config = dict(
    arch='convnext',
    gain_aug_db=10,
    num_classes=[15, 38, 3],
    width=192,
    residual_init='none',
    learning_rate=0.0038,
    eps=1e-08,
    max_precond_dim=1024,
    adamw_lr_other_params=0.0025,
    weight_decay=0.04,
)
Rows from block 8 of a small sound classifier, named by matrix and row number. Rows with one number belong to one neuron. Each number is 128 + 24 x the weight over its row's rms, rounded and kept within 0 to 255. All counts start at 0. Numbers have three digits each.
Before each neuron's rows are labels from the 100 clips, of 14848, where the neuron reaches its highest value: "responds to" is what is common among them. Only what is clearly more common there than usual is listed. The data: synthesised sound scenes: up to three everyday sounds over a background. In brackets: how many of the 100, against the usual share in percent.
# fc1: MLP up (model.blocks.8.mlp.fc1.weight, 768x192), inputs 78-116
# fc2: MLP down (model.blocks.8.mlp.fc2.weight, 192x768, transposed), outputs 78-116

responds to: spray hiss (96 vs 5.7); first sound: spray hiss (96 vs 2.8)
fc1.538:123119182108147170108130162107092113123141079166133130131067149144103117140158127126089093126090101155163119136125136
fc2.538:112112147123158165134112095092115151124120131137092107115124139126109130127168128133147145100104101141164128142135135

responds to: typing (100 vs 5.5)
fc1.547:063133139147123168115121121105173115113104087069120078124148132156163111172151149107137133111144132185155117091118113
fc2.547:116102149124155130131170138144076079176109103134135151104114124083141159085154128129147124122141141157070110103160151

responds to: number of sounds: 3 (61 vs 33.2)
fc1.410:099119132172122083176135099163093117156135129132149117105087158133116113127140140090078129117116098134105142154112096
fc2.410:140146098155125111126172143116126141124076155114117112089132118121101116118136144120140116163109127161118112133120142

responds to: zipper (69 vs 5.3); first sound: zipper (65 vs 2.8)
fc1.345:135159143138116104096117140106116146135144170128139088142147110172112145121089142167124158116106135127096113131109118
fc2.345:151140106108105142086082104183119144155112128118109134116138107124125168121117113098112113098116126177142172124134169

responds to: typing (40 vs 5.5); frog croaking (34 vs 5.4)
fc1.529:128126144118144125103145125105109113137145089144103124146109123100131140109127104164131117114117110167122098125171123
fc2.529:162187094136106135130063094111125083125106095159115111145110137160177106115124098122132076082133145165143109121131134

responds to: typing (42 vs 5.5)
fc1.72:132136102151122124165101142103131137111100142092146121115114130115107118144120162112108118115142150166115149091129108
fc2.72:100143073157142108110146152142142090113097184118111146121121129097114128123117105141135134080156151161121136128115121

responds to: zipper (77 vs 5.3); first sound: zipper (45 vs 2.8)
fc1.33:125090113106116110122133134062111143094129162132108108098129121190109156154113148144091152127132128117148142089132147
fc2.33:127125101131136076152129105126138108078107145121134106145150157118144129121170099163180145125128127135154173144121142

responds to: zipper (27 vs 5.3); typing (26 vs 5.5); helicopter (25 vs 5.8)
fc1.635:080181162117162154178106099116142151132072155146127103108176136108122148112092146088114136116130151172106102127153134
fc2.635:178110118182145133139114114127123149091111117128118066061127114120121089120136123137142135150148141115124115148154145

responds to: zipper (28 vs 5.3)
fc1.693:119098165123134128165093129123126119122145128107111130081135166118161164099112168152104162100103106136160167144112128
fc2.693:145126147137117157129125112133128081119109144151131139131126148089105158115086132097137124140127130150088168120103143

responds to: typing (98 vs 5.5)
fc1.655:121167140157135122154115141104179117119128132084118069116123095152132124174131120141101123138099128152123141105114089
fc2.655:113102124155155177163128138136114114139129138163111133111119116139111107122145142118144086125171112160106087151124129

responds to: typing (62 vs 5.5); crickets (26 vs 6)
fc1.21:099156115167136104181132163128146147129096081089138105132174078092176120101139142144150136112163129169137153104088130
fc2.21:167119121103151124154160098171153115143131081148110091186112140125099165132106121139095134142134154093103124128157128

responds to: number of sounds: 3 (89 vs 33.2)
fc1.102:093094132114117104116101123104087171115161159124147126142106108118101116154129176132135124170168160092178100107162131
fc2.102:151100070138131105125142089142156086078174153104086094148153077126147158102140108125151075109139140071161160140121128

responds to: spray hiss (81 vs 5.7); first sound: spray hiss (62 vs 2.8)
fc1.294:147158141126147124127128100138171145123117162141111140130141145122165172104113158141126122107125118161151145119118130
fc2.294:121157146173123158131116111125131141112115112154121130143121115106126096119125147168111139122163123126121158103132136

responds to: typing (43 vs 5.5); white noise (29 vs 3.6)
fc1.722:120137102164170098138089122116190127150127131172147146113145089124139109111129120124131130081125147119075147097083084
fc2.722:166139092114122113119134150152153165156126123156106124126120138076112153192123177096113145126158120108162129105154140

responds to: zipper (76 vs 5.3); first sound: zipper (71 vs 2.8)
fc1.373:115106103129083108147162138109126171136121127100119110128116125134083114183125128147103102123157143145114131129124138
fc2.373:124107105137143122117103121123129148095108164138115107096086119120137173109142121106092174126091153089100153103137138

responds to: spray hiss (100 vs 5.7); first sound: spray hiss (98 vs 2.8)
fc1.172:149104154161177169162114160114083105170145095116097144151132139126107080117132115163135155149087116129139111144150147
fc2.172:113139122103118145128145128135140106124109088117148110155139084117111142120081121118170096155119119108138130144141120

responds to: number of sounds: 3 (79 vs 33.2); speech (34 vs 5.1)
fc1.639:115139115134094095110100129181111137139149151117151136125136056128118099138112135114111143136147104169172107135107155
fc2.639:130101112137141131114081119149128124132159105140105088119114095154154119122106157056143135111131101096160114116117122

responds to: zipper (100 vs 5.3); first sound: zipper (91 vs 2.8)
fc1.215:143148133105072084137143091092137133168152127167107089133097134170160118116072113139101123109104114155119134097145142
fc2.215:166131109180123106127102108122109112155123145105132136136118163127144156142147124106164159137095139114154122126142120

responds to: zipper (61 vs 5.3); first sound: zipper (57 vs 2.8)
fc1.429:159130176141109132117142152145073115169117127130100100108127133129130107127128115167096092112142119143107098126096112
fc2.429:105156146113142126166148116171121124110120149107107114145100129129120114102111152090121100097118173119124179078127159

responds to: spray hiss (96 vs 5.7); first sound: spray hiss (94 vs 2.8)
fc1.659:174108162128119143105083143070112190119154157089124128107125146103104180123160123089143090117127089170161065111102110
fc2.659:062105101118152127153073108145096140129094124105112118139103147158167104133111140115160147159112127169178105155083112

responds to: spray hiss (72 vs 5.7); first sound: spray hiss (52 vs 2.8)
fc1.446:137142131135118158156130099123157136142123194112113150161138131142093136096121148112108136145162146103148145093102127
fc2.446:117149154158152150106143171129106106133195097136095121153145130139117124141140087116092153085137126125105130147161146

responds to: spray hiss (100 vs 5.7); first sound: spray hiss (82 vs 2.8)
fc1.707:145118094160118112097084113136136124145106132168123157146109157131136151135140133096109092175148133174161120112059127
fc2.707:126189144113146139133087118115110123127166122151142143128147137133101140119107086161135094168113142129139127144142145